config.yaml
model: "audio embedding model"
dataset: "simulated modem signals in the audio band"
train_examples: 78125
noise_aug: 0.01
time_shift_ms: 100
input: "waveform_16khz"
targets: ["symbol rate"]
num_classes: 5
embedding_dim: 128
arch: "convnext"
norm: "layernorm_no_bias"
hidden_act: "gelu"
mlp_ratio: 4
inner_norm: false
wave_strides: [5, 2, 2, 2, 2, 2]
subsampling: 2
layers: 14
width: 192
kernel_size: 7
am_softmax_margin: 0.1
am_softmax_scale: 30
init: "lecun_normal"
residual_init: "zero_last"
optimizer: "adamw"
learning_rate: 0.0016
beta1: 0.9
beta2: 0.98
eps: 1e-10
max_grad_norm: 5.0
max_steps: 34500
batch_size: 256
epochs: 113.0
lr_schedule: "cosine"
final_lr_fraction: 0.1
warmup_steps: 6900
weight_decay: 0.02
Rows from block 10 of a small audio embedding model, named by matrix and row number. Rows with one number belong to one neuron. Each number is 128 + 32 x the weight over its row's rms, rounded and kept within 0 to 255. All counts start at 0.
After each neuron's rows are labels from the 100 clips, of 14848, where the neuron reaches its highest value: "strongest on" is what is common among them. Only what is clearly more common there than usual is listed. The data: simulated modem signals in the audio band. In brackets: how many of the 100, against the usual share in percent.
# fc1: MLP up (model.blocks.10.mlp.fc1.weight, 768x192), inputs 96-191
# fc2: MLP down (model.blocks.10.mlp.fc2.weight, 192x768, transposed), outputs 96-191

fc1.126 [137 155 184  95  90 121 107 106 124 165 110  61 130 176 148  76 117  93  44 130 140 164 172 128 128 140 144 134 128 100  59 166  73  92 128 134 141 136  54  92 124 195 127 146  99 103  96  64 173 147 125 164 163 128 100 102 145 145  96 137 123 156 145  62 118 120 140 135 108 177  82  87  88 198 155 153 128  82 113  92 147 124 106 114  76 132  67 134 153 163 149 136  94 129 140  80]
fc2.126 [153 138 102 120 162 161 119 144 135 121 164 137  99  90 108 113 151 172 121 221  99 100 140  86 115 125  71 162  94 134  72 119 131 115 174 120 115  81 191 171 104 161 107  95 171 125  99 123 190  59  90 145 152 142 137 116 116 163  91 103 128 127 119  97 133  99  88 139 155  78 175 179 168  69 156 151  73 132  85 168 116 176  91 144 100 109 129 142 144 136 153 137 121  74 136 148]
strongest on: 100 baud (100 vs 17.5); 4-ASK (54 vs 6.4)

fc1.31 [168 170 209 152  80 134 115 112 133 148 158 102 125 156 118  83 123 100  62 158 138 146 178 143 111 117 141 106 128 107  95 131 108  76  95 162 145 178  72 105 146 172 138 116  69 164  77 112 150 140 115 159 125 107  87 129 139 146 112 168 138 156 148 104 119 124 146 190  82 189 120 131  98 231 211 167 144  99  81 102 156 108  94 155  81 164 100  89 135 175  93 179 120 146 132  96]
fc2.31 [114 177 117 120 161 164 102 139 177 137 128 182 124  81 114 115 169 117  98 195  92 123 147  86 148 144  85 147  90 116  71 103 138 118 152 131 105  60 176 161 103 154  88 114 172  84  98 134 180  68 122 128 160 163 150 124 132 154 111 106 156  92 127 113 109 113  83 156 134 108 139 121 163  72 129 172  77 106  81 185 106 132 118 170  88 150 133 164 117 141 136 146 103  84 135 170]
strongest on: 100 baud (99 vs 17.5); 4-ASK (63 vs 6.4)

fc1.538 [153 128 155 122 130  71 137 113 138 121  91 129 102 101 121 102 113  85  71 124  75  84 141 115 127 150 135 132  87 132 129 166  88 127 136 116 166 141 131 148  82 199 112 105 122 181  97 100 103 159 122  88  91 155  61 141 105 126 134 133 113 149 136  92 181 166 141  94 143 125 121 107 105 127 141  70  81 100 191 175 138 118 141 103 107  16  94 125 130 154 135 122  82 101 181 130]
fc2.538 [125 125 129 125 154 129 147 131 121 138 124 135 118 137 136 136 116 141 119 129 129 132 111 122 129 126 110 127 128 127 125 133 135 129 124 112 129 127 118 120 142 129 133 132 114 152 134 127 128 129 127 144 126 121 129 104 118 128 130 127 135 156 134 121 133 127 123 140 132 127 145 125 131 138 123 137 122 124 119 120 130 138 130  83 133 113 132 127 119 125 146 120 109 120 131 119]
strongest on: burst (83 vs 30.2); 400 baud (48 vs 17.6); modulation: AM speech (26 vs 6.3)

fc1.434 [153 122 135 102 127  83 160 114 108 127 122 114 129  59  93  99  95 119 101 136 105 107 136  65 125 133 164  92 115 106  79 186  68 151 165 133 128 115 127  82  97 169 113  67  95 145 119  80  94  84 112 120  97  94 104 123 103 135 124 143 127 144  70  69 125 129 120  94 140 167  93  69 112 149  92 102 101  89 185 162 109 158 162 113 143 109 121 140  88 116  56 149 118 117 130 148]
fc2.434 [114 129 129 118 152 148 154 130 139 113 136 133 112 123 118 126 128 122 143 132 137 127 108 136 123 138  98 125 130 130 122 142 134 119 125 104 135 114 130 134 135 128 124 141 135 141 119 124 132 129 140 164 127 109 135 128 112 134 128 123 140 134 159 133 122 123 137 110 130 140 140 148 128 120 121 145 129 116 140 145 117 120 123 139 127 146 143 142 118 128 146 127 123 126 143 125]
strongest on: burst (65 vs 30.2); 400 baud (51 vs 17.6)

fc1.57 [170 143 144 171 104 109 149 157 114 146 133 144 142 150  97 132 150 120 168 157 159 118 141 127  91 123  83 133  89 159 157 153 125 106 167 132 164 159 109 182 122 133 114 145 123 101  81 124 184 186 152 129 110 121 151 126 162 109 112 104 125 128 116 141 184 226 199 110 166 142 145 119 165 191 204 150 145  94 162 148 154 178 142 114 113 155 155 147 161 157 178 124 147 152 148 120]
fc2.57 [124 128 176 114 129 114 126 158 107 130 142 102 127 101 109 152 109 126 101  82 102 126 163 145  91 116 148  91 115 128 210 132 126 141 147 108 111 107 114 116 114 102 103 132 125 150 144 137  80 177 132 124  87 146  84 159 129 140  85 118 135  65  99 152 112 106 134 139 148 103 119 159 117 120 153 138 142 156  97  89 130 140 116 114 157 160  88  64 127 118 123  90 116 173 156 124]
strongest on: 800 baud (87 vs 17); 4-ASK (64 vs 6.4)

fc1.605 [134 139 147 174 146 150 112 157  79 146 109  90 144 148 119 145 154  87  75 154 147 153 135 111 109 102  69 110  66 173 141 150 136 109 156 140 107 133  89 152 148 138  65 101 136 120  79 121 156 118 108 168  98 132 114 121 121 160 152 178  97 148 101  87 135 138 192 155 147 154 150 126 181 192 190 206 166 117 165 127 153 178 159 108 122 123 101 135 161 163 136 129 131 191 107 142]
fc2.605 [113 141 140 114 120  83 139  93 131 155 109 174 164 127 123 151 142 100 152  68 110 171 112 139 110 156 206 111 121 128 150 124  91 182 118 106  81 170  78 138 144 132 180 130 163 158 164 130  95 141 178  93 144 118 178 125 132 102 185 176 163 119 115 157 157 110 164 156 115 149 110  87 107 182 135  81 166 154 157 122 153 120 167 164 145 163 169 110 111 159 115 127 110 185  82 145]
strongest on: OFDM (35 vs 6.2); 4-ASK (27 vs 6.4)

fc1.442 [152 108 181 122 108 119 121  95 124 182 171 132 112 121 150 150 138  73 124  99  37 172 133 101 134 103  90 122  92 144 183 131 143  96  93 111  80  87  84 139 119  86 124 116 136  94 129  57 135 141  99 119  80  97 132 129 156 129 167 118 133 107 117 123 116 132 159 130 135 155 172 116 125 154 141 124 115 102 136 126 157 131 115 140 164 122 162  99 123 133 126 130 163 146 173 182]
fc2.442 [155 154 160 180 133  88 108 114 136 134 129 182 122 162 139 136 138  99 173 130 157 151 115  98  85 142 149  99 139 109 114 143 116 157 119 160 166 138 124  91 202 163 147 130 104 135 104 120 125 126  92 173 158 101 128 140 124 104 134 152 148 113 103  84 122 201 182 107 154 179 110 129 121 154  78 170 171 132 123  93  99 130 132 168 106 140  69 150 114 163 120 130 111 181 177 148]
strongest on: 200 baud (69 vs 17.7); OFDM (27 vs 6.2)

fc1.340 [120 142 118 148  73  82 137  95 147 119  93 164 142 111 123 130  70  97  90 181  91 102 116  99 110 190 136 112  66 114 169 143 109 108 145  84 153 109 105 107 156 202 127  80 148 184 130  83 106 155 158  64 125 142 150 152  86 119 149 162 148 162 144 124 146 118 124  93 117 154 126  74 101 143 115  87 139 122 168 155 122 199 160 127 144 107 132 125 154 138  49 143 128 120 170 135]
fc2.340 [118 129 128 116 160 128 146 126 129 135 134 147 111 118 130 145 130 139 121 128 128 133 122 123 139 116 112 128 131 129 123 135 121 129 105  99 124 121 118 131 140 127 131 132 127 140 121 122 127 132 135 151 131 122 131 114 108 130 127 129 136 157 141 122 117 121 140 123 129 134 141 143 129 128 122 155 127 114 116 128 115 140 129  95 131 108 137 125 134 133 155 121 111 122 140 124]
strongest on: AM speech (29 vs 6.3)

fc1.68 [147 127 159 103  89 132 198 147 135 194 139  98 127 127  83 131  95 119 141 125 120  92 113 159  90 137  92 113  52 128 112 154 155 140 144 158 110 203  51  91 144 123  61  66 159 128  74 114 143 147 125 166 155 119 176  96 126 155 123 118  98 146 129  77 143 129 157 115 170 138  95 171 134 209 128 166 121  71 115 167 167 129 162 153 128 146 150 140 116 156 159 104 101 129 152 146]
fc2.68 [119 127 119 130 107 161 165 110 132 170 116 170 173 134 156 120 125  92 121 124 113  98 119 118  73 116 120 160 125 141 132 141 138 149 125 133 103  68  93 161 119 142 163 113 115 102 112 134 127  92 126 146 155 123 166  75 110 119 137 135 114 149 121 113 179 123 201 123 121 151 164 131 127 139 180 110 100 155 138 112 118 111 112 236 139 183 125 130 146 156  72 148 124 141 112 142]
strongest on: OFDM (54 vs 6.2); 400 baud (42 vs 17.6)

fc1.358 [128 157 126 149  91 175 164 107 102 174 106 146 153 169 115 142 167 111  84 161 158 183 113  92 145  77  84 150 106 189 150 124  98 124 109 118 117 181  29 168 125  83  86 152 123 138  97 129 116  66 135 132 165 175 157  80 131 110 109 163 162  64 164 107 113 108 154 160 177 154 153  85 173 199 194 150 102  72 127 136 130 159 119 124 124 111 167  90 166 147 147 159 136 145 112 120]
fc2.358 [131 120 151 105 161 136 115  79  63 145  91 185 156 165 136 203 109 124 155  72 173 175 145 123 163 132 164 129 151 108 156 112  89 172 119 151 151 143  73 129 131 116 188 140 139 163 138 113 116 169 180 138 146 114 109 151 130  90 160 168 167 172 153 105  98 124 144 111 108  80 140 111 128 160  83 124 154 124 131 109 117  87 182 178 143 153 160  82 161 167 124 121 116 173 145 138]
strongest on: 800 baud (98 vs 17); 4-ASK (56 vs 6.4)

fc1.609 [186 199 148 141 110 120 111  89 112 131 126  78  94 121  93 119  89 153 103 127 127 149 122  70  84 108 140 104 124 141 100 136  92  74 104 109 139 134  71  78 167 159  77 182 127 100  45 118 165  96 167 133 138 118 153 126 137 144 121 117 103 157 132 141 143 131 120 121  99 122 124 169 139 179 190 198 183 105 138 113 142 109 165 145 146 111  76 112 142 180 109 118 135 108 115  69]
fc2.609 [ 79 161  98 180 148 115 133  91 167 163 145 138  65 159 125 109 144 151 197 164  85 136 147 140 121 181 131 180 106 131  88 185 126 201  99 102 141 143 158 201 131 117 140 125 154  99 177  88 148  79 110 181 147 109  87  75 100 111 162 144 108 105 105 128 129 103 114 107  88 113  61 102 137 179 118 138 175 167 138 176 151 125 150 155 131 134 134 168 126 182 138 125 140 154 104 145]
strongest on: 100 baud (90 vs 17.5); frequency hopping (71 vs 6.3)

fc1.283 [142 120 133 125  73 104 164 153 166 101  97 142 114  85  89 114 114 111 129 129 170 156 151 120 118 154  55  92 131 134 177 129 135  72 101 127 122 151 107 118 141 162 157  99 173 102 136 174  93 127 154 103 120 185 129 130 206 168 107 118 121 179 125 131 125 152 172 140 169 128 143 106 154 158 128 103 153 168 133 132 193 142  91 137 124 138 134 180 184 182 127 162 133 182  81 182]
fc2.283 [160 189 184 132 104 115 158  86 179 159 131 137 121 134  87 141 153 122 141 125 116 132 113  86  54 128 116 113  84 186  95 111 110 113  71 131 109 113 136 115 123 167 126 132 136 185 108 104 105 105 122 163 171 136  87 168  56 136 165 133 131 143 124 123 155 117  84 173  86 160 133  70  95  91 124 122 175 151  81 108 130 100 145 100 108  94 103 117 134 162  92 123  35 191 124 152]
strongest on: frequency hopping (100 vs 6.3); 400 baud (100 vs 17.6)

fc1.616 [162 103 134 150  81 121 170 125 161 123  97 170 183 160  97 112 123 100 142 141 127 120 128 137 138 134 130 144  92 137 168 104 143  53 149  95 156  97  77  97 168  88 152  76 109 163 120 112 106 152 100 123 126 128 121 111 124  81  86 193  90 137 119 133 133 149 114 135 135 126 137 115 123 154 165 145 119  48 139  93 142 191 163 106 158  63  97 127 178 153 121 145 115 160 115 174]
fc2.616 [144 139 143  98 133 116 149 111  87  95 131 131 132 151 104 169 133 126  89 148 142 158 143 113 125 123  92 149 127 132 105 116 129 173 125 146 180 121 114 143 131 114 170 128 168 121 100 117 162 103 202  99 105 117 154 144 145 119 133 148 120 149 131 185 101  89 124 171 114 112 142 120 120 118  72 161 136 114 152 109 103 128 139  96 107 128 123 104 128 164 147 175 121 123 153 109]
strongest on: 200 baud (90 vs 17.7); GMSK (29 vs 6.2)

fc1.433 [ 98 147 152 140 125 102 166 168 176 141  92  98 170 136 105 128 148  76 105 127 127 118 142 180  86 154  96 181  88 107 107 143 116 124 163 144 117 197  96 101 121 167  87 107 112 155  96 122 103 123 177 130 115 153 124 146 130 166  90  84 124 225  85 135 164 132 139 159 152 115 132  81 124 126 112 133 139 129 136 155 131 157 165  91  51 108 146 168 141 139 109 131 174 107 123  93]
fc2.433 [139 137 128 118 168 113 169  84  92 191  57 131 146 194 180 145 147 121 141 126 138 136 116 119 133 117 171 148 124 126 150 182 113 158  92  73 106 137  88 152 130 129 146 168 112 169 160  92 108  89 204 142  89  97 117  97  41 136 123 119 120 175 136 147 122 107 177 135 129 161 169 146 123 168  85 191 136 126 183  90 116  99 138 127 139 164 124  93 137 194 124 143  90 137 110 118]
strongest on: 400 baud (77 vs 17.6); frequency hopping (51 vs 6.3)

fc1.194 [168 118 109 124  87  75 103 103 147 179 120 142 187 168 102 124 124 126 144 142 160 184 136 119 137 196 124 133  73 133 174 137 122  70  68 137 175  90 102  83  71 108 111 118  79 137  97 141 140 178  87 152  98  63 148  95  81 145  79 155  90 157  59 140 135 141 145 181 137 142 145  98 111 145 152 162 104 131 132 113 133 159 144 103 125 109 110 122 113 154 146  91 121 135  85 133]
fc2.194 [138 154 127  90 167  89 206 121 104 128 136 106 144 160  88 116 126 176 118 122 138 144  66 136 144 116 111 168 131 131  94 105  82 143 152  71 161 155 130 142  72  77 146  73 170 145  97  94 156 130 154  92  85  73 151 148 152 107 111 113 131 133 147 155 108  93  89 161  85  86 179 175  91  73 101 119 174 106 144 146 128 112 108 108 157  70 177  68 110 154 175 123 132 140 126  63]
strongest on: AM speech (44 vs 6.3); FM speech (43 vs 6.6)

fc1.150 [148 119 155 166 120  99 181 155 137 160  86 107 142  84  87 148  85 129 156 164 143 127 157 106 124 135 102 178  89 144 157 150 122  79  88 159 147 150 124 144  36 119 106 101 148 131  92 113 139 174 139 162 116 169 132 168 158 171 121 107 170 169  86 165 161 135 174 118 131 159 156 113 166 155 196 121 194 103 151 193 153 164 164 162 113 119 139 147 178 145 103 137 126 199 124 126]
fc2.150 [139 144 148 147 105 190 179 127 108 123  82 159 114  76 103 149 156 121 134  96 125 142 140 125 127 169 162 135  96 146 119 104  97 146 120 126 140  94  74 151  98 142  48  81 109 118 151  98 103 167 137 132 152  87  96 149 119 143 133 163 188 109 150 104 160  82  90 111  60 105 169 118  83 108 107 180 151 115  53 132  96 130 135 134 225 158 175 123 191 159 100 153 156 207 165 143]
strongest on: 200 baud (75 vs 17.7); OFDM (60 vs 6.2)

fc1.455 [161  93 168 107  85  73 155 145  99 145  96 102 115  74 103  62 110 125  43 166  75 136 104  81 108 140 157 106 104 153 114 174 116 125 103 102 167 127 145 119  85 179 143  99  72 148 134  93 112 110 111 100 100 144  57 129 120 153 113 104  91 162  96  86 108 145 128 134 161 128 138  97 136 128 128 110 105  77 167 155 138 140 147  90 107  82 101 133 117 133  77 139 122 118 170 133]
fc2.455 [122 127 131 123 165 142 153 133 134 126 139 143 107 126 117 133 123 129 134 133 136 132 115 132 121 138  96 128 126 127 119 145 132 127 122 105 137 125 127 131 138 126 119 137 128 155 128 121 133 128 136 165 127 111 127 115 119 131 126 127 138 148 152 112 127 125 140 122 133 132 134 151 131 125 115 152 125 123 121 138 122 126 125  93 133 108 143 142 119 125 156 130 121 141 147 126]
strongest on: burst (93 vs 30.2)

fc1.696 [137 138  88 147  89  86 190 155  74 158 130  90 163 125  29 152 165 149 179 157 115 106 177 143  76 122  93 143 115 130 117 151 127  46 137 111 119 147  80 111  80 146  82 141 166 142 110 136 145 146 141 140 117 114 101  97 139 107 137 126 114 163 145 146 145 159 177 169 143 132  96 123 111 200 171 135 203 142 128 185 162 184 160 141 112 107 122 143 182 156  90 127 169 152 157 116]
fc2.696 [108  82 121 113 113 110 114 191 129  88 147  97 147 135 144  85  98 105 105 125  80  62 155 153 118  85 110 135 137 141 177 116  88 120 110 136 109 138 109 137 139  65 112 123  97  95 120 137 154 143 141  94  89 118  83 111  93 179  51  66 138 126 133 125 111 110 141 150 171  98 147 116 167 115 159 117 118 100  84 167 182 146  51 135 142  71  87  95 128  93 144 125 152 115 136  86]
strongest on: 400 baud (100 vs 17.6); OFDM (54 vs 6.2)

fc1.364 [106  77 112  61  73 129 196 148 130 120  59  75 152 148  99 145 123  83 108  95  87 108 127  72 131  84 146  71 161 105  90 132  93 131 129 113 134 126  98 163 112  93  43 133 102 104 147 109 102  91  93 120 156  69 118  80  75 121 102  89 128 141 158 129  90 114 122 112 137 103  79  77 110 188 111 159 153  78 119 139 133 131 116 158 159 151  63 110 167 119 135 109 121 126 118 129]
fc2.364 [156 179 177 160 155 153 118 155 180  95 135 183 115  97  81 138 146 181 119 148 144 123 116 121  99 154  65 111  93 188 139 134 149 162  78 137 135 154 216  80 131  92  99  86 158  86 107  88 131 151  58 180  96 191  84 140  93 189  89 122 120  82  75 126 166 137 123 155 134 146 106 153  91 102 117 166 139 129 126 118  82 102  78 107 118  95 129  93  94 115 186 159 121 159 172 158]
strongest on: GMSK (100 vs 6.2); 400 baud (100 vs 17.6)

fc1.127 [127 161 147 156 148 112 120 114 116 138 165 158 112 161  88  92 150 104 110  58 187 148 173 123 136 172  99 137 102 101 126 127 132  72 145 103 107 181  57 137 150 111  60 139 153  87  55 117 174 116 104 173 124 163 169  89 154 133 127 162  97 134 107 129 120 111 175 123 117 133 104 151 122 218 176 164 164  92 114 123 167 120 147 110 161 112 102 140 142 189 146  69 155 155  99  90]
fc2.127 [111 198 159 120 105  75 134 109 147 158  82 117 104 139 146 141 177 102 154 119 126 150  95 163 140 167 158 129 117 156 147 118 116 193 109  97 114 127 110 116 140 174 143 159 110 159 131 111 110 104 173 195 108 142 178 155 145 120 156 152 133  93 140 143 133 156 146 131 118 169  64  90  97 138 134 147 202 146 157 134 106 130 154 178 136 170 135 168 176 182 142  94 104 168 115 160]
strongest on: 4-ASK (52 vs 6.4); OFDM (28 vs 6.2)

fc1.88 [145 116 118 116 142  99 127 143 128 104 124 140 153  95 138  86 123  61  92 113  59 159  93 138  95 111 149 130 104 126 132 155  89 130  81 107 104 129 139  95  86 192  92 171  89 103 129  90 149 105 128 151  89 134  34 181 163 116 136 126 121  96 129 120  92 164 141 111 101 159 107 138  58 131 176 128  99  72 136 175 155 142 118  58 103  42 101 178 126 117 138 150 100  99 149  95]
fc2.88 [124 122 128 125 147 118 125 124 111 132 128 126 112 151 130 138 125 117 112 133 134 129 123 124 122 128 112 125 134 126 121 121 132 132 122 125 145 123 110 106 150 129 146 131 122 135 134 132 129 126 128 108 121 132 134 123 120 125 129 127 129 150 138 129 127 131 113 135 133 114 132 118 133 138 127 125 117 122 120 111 125 150 129  99 132 121 133 125 135 125 122 134 127 121 126 118]
strongest on: burst (74 vs 30.2); symbol rate: 400 baud (40 vs 17.6); AM speech (32 vs 6.3)

fc1.111 [174 109 147  81 102  84 168 106 109 122 126 129 119  86 108  97  91  94  48 151  83 120 115  74 125 174 156 105  91 132 122 162 127 132 161 110 167  79 137 103  99 169 121  53  77 147 115 105 105 106 106  93 103 111  73 131 111 125 124 123 111 159  65  80 110 138 122 124 120 136 107 104 128 132 120 122 102  79 166 154 132 154 119 127 130  90 112 124 124 137  88 150 105 121 129 130]
fc2.111 [114 129 131 122 172 146 155 132 138 128 139 133 108 135 120 131 129 130 136 132 135 131 115 132 124 139  92 126 126 128 120 147 127 121 119 102 138 121 132 135 145 123 124 136 138 153 117 122 133 129 143 167 128 119 129 122 118 131 128 127 142 153 156 118 126 123 140 115 131 138 141 150 130 125 117 151 128 119 130 145 119 121 124 109 131 117 144 145 111 128 156 129 124 130 146 126]
strongest on: burst (90 vs 30.2)

fc1.591 [173 145 174 121 132 145 166 141  90 143 139 177 109 165 116 124 117  93 137 139 167 113 173  99 133 164  67 133  85 163  71 130 152 124 134 115 127 109  39 137 160  80 134 182 114 180  99 140 113 145 115 120 162 112 142 121  64 179 134 183  92  92  88  91  97 135 170 159 142 114 144 154 129 208 175 152 136 125 133 138 124 131 174 120 129 110 102 108 125 113 140 113 129 154 177  95]
fc2.591 [154 162 119 131 114  93  95 112 146  69  86  88 143 142 130 148 158 139 151  97  73 165 177 169 127 179 194 105  99 128 125 129 121 144  90 147 106 127  81 123 142 139 169 160  99 117 181  96 122 126 170 101 100 167 137 191 149 106 184 163 141  94 161 159 110 169 165 116 105 151  78 123 123 159 117 146 137 192 149 138 137 174 159 194 143 172 102 123 108 136 116  88 142 134  95 138]
strongest on: 800 baud (99 vs 17); 4-ASK (62 vs 6.4)

fc1.698 [186 123 143  93  69  97 140 127 142 123 128 115 162 144  94 134 114  97 116 145 110 154 114 178 115 158 111 105 118 130 190 130  73  74 130  57 168 100 126 110 144 131 138 102 139 170 115 133  91 135 144 129  90 117 105 142  91 100  91 181  95 132  97 137 128 192 165 131  86 125 165 113 112 129 136 133  99  75 135 141 136 167 189 115 154  95 123 151 103 154  94 111  97 130 152 175]
fc2.698 [131 141 124  97 177  87 147 106 113 110 103 124 103 145  89 147 118 151 103 142 133 140 135 105 146 134 125 140 128 129  96 154 107 152 107  97 134 117 111 129 128 122 154 124 123 144 131 104 151 103 169 115 104 143 150 133  88 128 130 122 102 160 139 147 108  97 157 194 128 113 124 125 125 164 119 154 141 134 135 110 115 126 127  47 117 118 142 125 115 149 166 156  90 104 134 122]
strongest on: 200 baud (86 vs 17.7)

fc1.695 [160 175 171 160 135  98 132 168 142 170 123 123 130 130 139  64 102 136 135 130 162 155 130  89 110 155 121 190 119 166  77  75  94  82  95 150 105 124  82  91 101 165 111 118 104 129 113 105 126  73 132 101 160  83  66  83 114 140 151 123 135 178 162  81 122 102 113 108 136 150 139 118 137 173 157 194 117 108 104 158 155  94  82 101  67 120  34 117 177 146 185 163  84 160  87 125]
fc2.695 [159 119 166 141  74 141 146 102 113 116 108 123  99  81 154 147 145 112  93 167 165 156 121  79 120  93 162  99 174  88 134 105 180 137 176 113 165 113  78 112 173 189  98 131  69 154 115 176  88 121  72 129 133  74 166 123  97  82 116 160 108 112 164 134 122 125  76 125 161 102 110 103 135  91 101 114 141 144 159 125  77 175 146  70  89 131 131  89 124 119 110 103 137 170 123 144]
strongest on: AM speech (34 vs 6.3); FM speech (32 vs 6.6)

fc1.263 [169 132 147 143 122 168 118 125 112  96  61  79 119 155  90 110 174 108 119 187 184 121 147 136 121 130  46  85  89 131 106 165 135  87 117 133 149 117  18 137 107 124  90 106 123 140 106 124  97 134  85 196 141 128  59  81 134 188 148 129 120 128  72 119 151 162 155 150 183 107 137 125 152 195 182 103 143 113 118 132 143 147 145 123 130  72 148 111 121 116  61 185  68  89 105 155]
fc2.263 [124  81 112 106 156  78 155 128 181 147  94 116 102 118 115 110  82 149 141  74  21 108 142 185 100 142 186 133 154 112 183 166 109 161  83 118 134 118  70 148 179  79 168 129 113 158 182 121 100 167 142 117  79 123 119  91  85 119 133 103 132 110 131 133 149 150 164 160 145 155  59  85 174 161 180  97  94 140 129 130 173 140 141 166 150 128  91  89  83 135 146 130 150 165  92  86]
strongest on: 400 baud (100 vs 17.6); OFDM (32 vs 6.2)

fc1.728 [123 115 162 153  88 115 123 142 141 134  84 120 203 138 136 127 164 105 109 165 136 134 116 138 131 160 120 150  88 162 180 133 143  25  92 131 198 104 104 136 134 178 144 147  93 185 149 156 125 120  89 158 152 127  78 140 105 142 141 174 103 118  84 135  92 169 144 151 146 139 119 134 151 129 154 147  79 124 146 110 145 165 153  94 134  83 109 136 128 147 128 186  88 141 104 117]
fc2.728 [152 139 134 109 183 102 151 114 136 112 132 116 130 157 102 151 128 141  96 135 154 146  70 117 177 158 114 142 128 128 106 145 114 137 122 117 154 137 129 100 118 138 162 116 154 184  93 117 126 119 143 139 106 138 140 166 121 121 126 132 123 144 177 162 110  90 105 167 128 119 138 146 119 122  92 165 161 157 162 133 112  99 129  36 129 109 141 118  88 154 162 115 125 142 133 107]
strongest on: GMSK (29 vs 6.2)

fc1.392 [195 115 153 123 127 140 170 168 136 116 188  88 121 105 133 116 157 146  46  91 154 184 192 115 125  73 129 119 121 121 113 193 113  75  90 114 132  94 112 122 144 175  95 145 123  86  96 126 184 149 102 146 140 144 116 117 137 116 107 103 115 154 147  84 128 141 156 118 112 187  75 169  89 243 155 187 137  83 128 111 136  96 121 135 104 119  65 148 127 155 115  77 160 184 109  99]
fc2.392 [ 87 150 107 112 156 113 118 145 192 144 170 129  71 167 150 126 148 131 131 181  93  93 111 157 136 119  82 161 117 146 149 134 120 203 134  76 172  85 206 126 144 141 172 149 176 129 132 119 151  80 150 192 142 131 104 143 119 170 107  98 129 101 134  91 131 103 113 132 161  54  63 131 178 131 135 166 141 129 103 154 152 101 108 122 104 155 157 136 136 110 145 119 114 167 150 143]
strongest on: 100 baud (64 vs 17.5); 4-ASK (36 vs 6.4)

fc1.149 [127 101 130 126 145  89 115 105 113 123  96 112 110  83 149  58  92  86  54 142  93  34 142 126 164 149 138 107  98 134 159 151 103 103 101 126 145 144 113 153  79 181 156 102 149 154 154 109 107 115  96  60 123 130  80 136 119 126 127  90 116 124 156 116  95 123 130 131 150 143 111 105 108 116 158  68 106 106 125 154 167 157 144 100 106  42 107 130 124 121 108 109  96 123 166 141]
fc2.149 [131 126 129 124 153 134 153 126 120 135 125 140 106 133 126 141 126 131 122 129 129 132 108 127 124 131 107 129 129 129 122 137 135 125 121 114 138 127 121 126 142 123 123 132 123 153 137 122 130 129 132 150 122 122 128 110 118 130 130 129 137 143 144 117 131 113 118 134 126 123 140 137 130 136 121 140 126 134 111 127 125 139 130  84 137 108 139 131 118 128 149 126 121 136 134 121]
strongest on: burst (100 vs 30.2)

fc1.614 [175 138 105  98  73 134 143 136 139  95 118 122 185 108 127  70 128 102  84 116 123 112 115 102  76 135  86 105  88 189 164 167 153 104 118 148 145 135 140 156 100 114 147 124 135 115  96 163 116  84 131 106 120 168 148 159 152  90 151 141 125 177  92  85 171 141 152  95  99 141 155 134 173 183 179 145 129 111 142 141 193 100  98  95 144 121 158 207 146 186 132 144 182 163 151 170]
fc2.614 [142 133 170 144 148  97 120 101 169 145 199 103 145 152  87 158 147 174 134  44 150 157 123 207 136 153  79  92 129 122 154 122 166 117 170 153 115 143 180 146 110 112  98 128  97 119  99 121  93 161 115 138 113 188  76 197 127 124 146 128 118 102 109 147  83 147 123 107 156 144 114 144 116 122 139 166 135 132 173 106 160  65 151 120 147 112  95  92 129 145 106 106 169  85 156 140]
strongest on: frequency hopping (100 vs 6.3); 400 baud (100 vs 17.6)

fc1.553 [179 177 203 137 149 144 130  95 118 120 175  92  94 128 130  72 131 155  60 108 179 118 212 122 144 156 116 112 104 112  85 190 103 143  92 102 180 153  91 109 161 141  97 141  97 100  60  90 161 120 130 172 155 125 136  80 103 122 141 105  77 184 128  62 173 119 165  91 130 159  92 125 136 229 148 150 187 106 102 100 130  98 150 110  84 144  79 130 121 160  97  75 151 108 114  67]
fc2.553 [121 159 121 188 181 153 156 138 151 191 168 136 107 143 115 131 136 161 148 179 109 131 150 139  99 129  73 162  78 118  93 154 123 138 128 136 139 119 205 167 175 119 137 116 170  84 124 135 179  86  96 175 144 141 101  95 142 140 129 123 150 147 124  65 127 119 121 110 143 144 199 200 161  94 134 151 132  70 113 179 137 171 119 138 140  77 129 141 135 147 153 167 136  85 153 161]
strongest on: 100 baud (65 vs 17.5); 4-ASK (53 vs 6.4)

fc1.581 [179 135 157  89 139  62 157  98 130 110 124  89 102 111 131  65 115 101  81 154  99 124 101 102  95 147 137 106 118 171 130 173 148 102 129 130 183  79 101 117  94 157 118  69  95 145 103 138 123  87  59  93  75 105  98 118  99 112 115 125 110 102  98 105  72 127 115 115 155 163 123  62 139 137 144 106 124  81 141 152 130 149 113  93 141  76  74 132 141 138  92 149 113 121 107 131]
fc2.581 [116 128 131 130 162 144 156 127 132 118 145 145 118 129 106 127 139 105 138 134 136 134 100 137 132 147  99 121 129 127 117 157 122 134 123 108 146 133 117 133 131 128 123 120 144 159 128 115 131 128 137 172 128  84 128 137 114 130 125 133 137 143 163 139 126 127 150 109 132 157 140 157 129 126 117 162 146 129 148 148 113 121 122 129 135 120 146 143 118 133 150 136 128 150 145 126]
strongest on: burst (72 vs 30.2)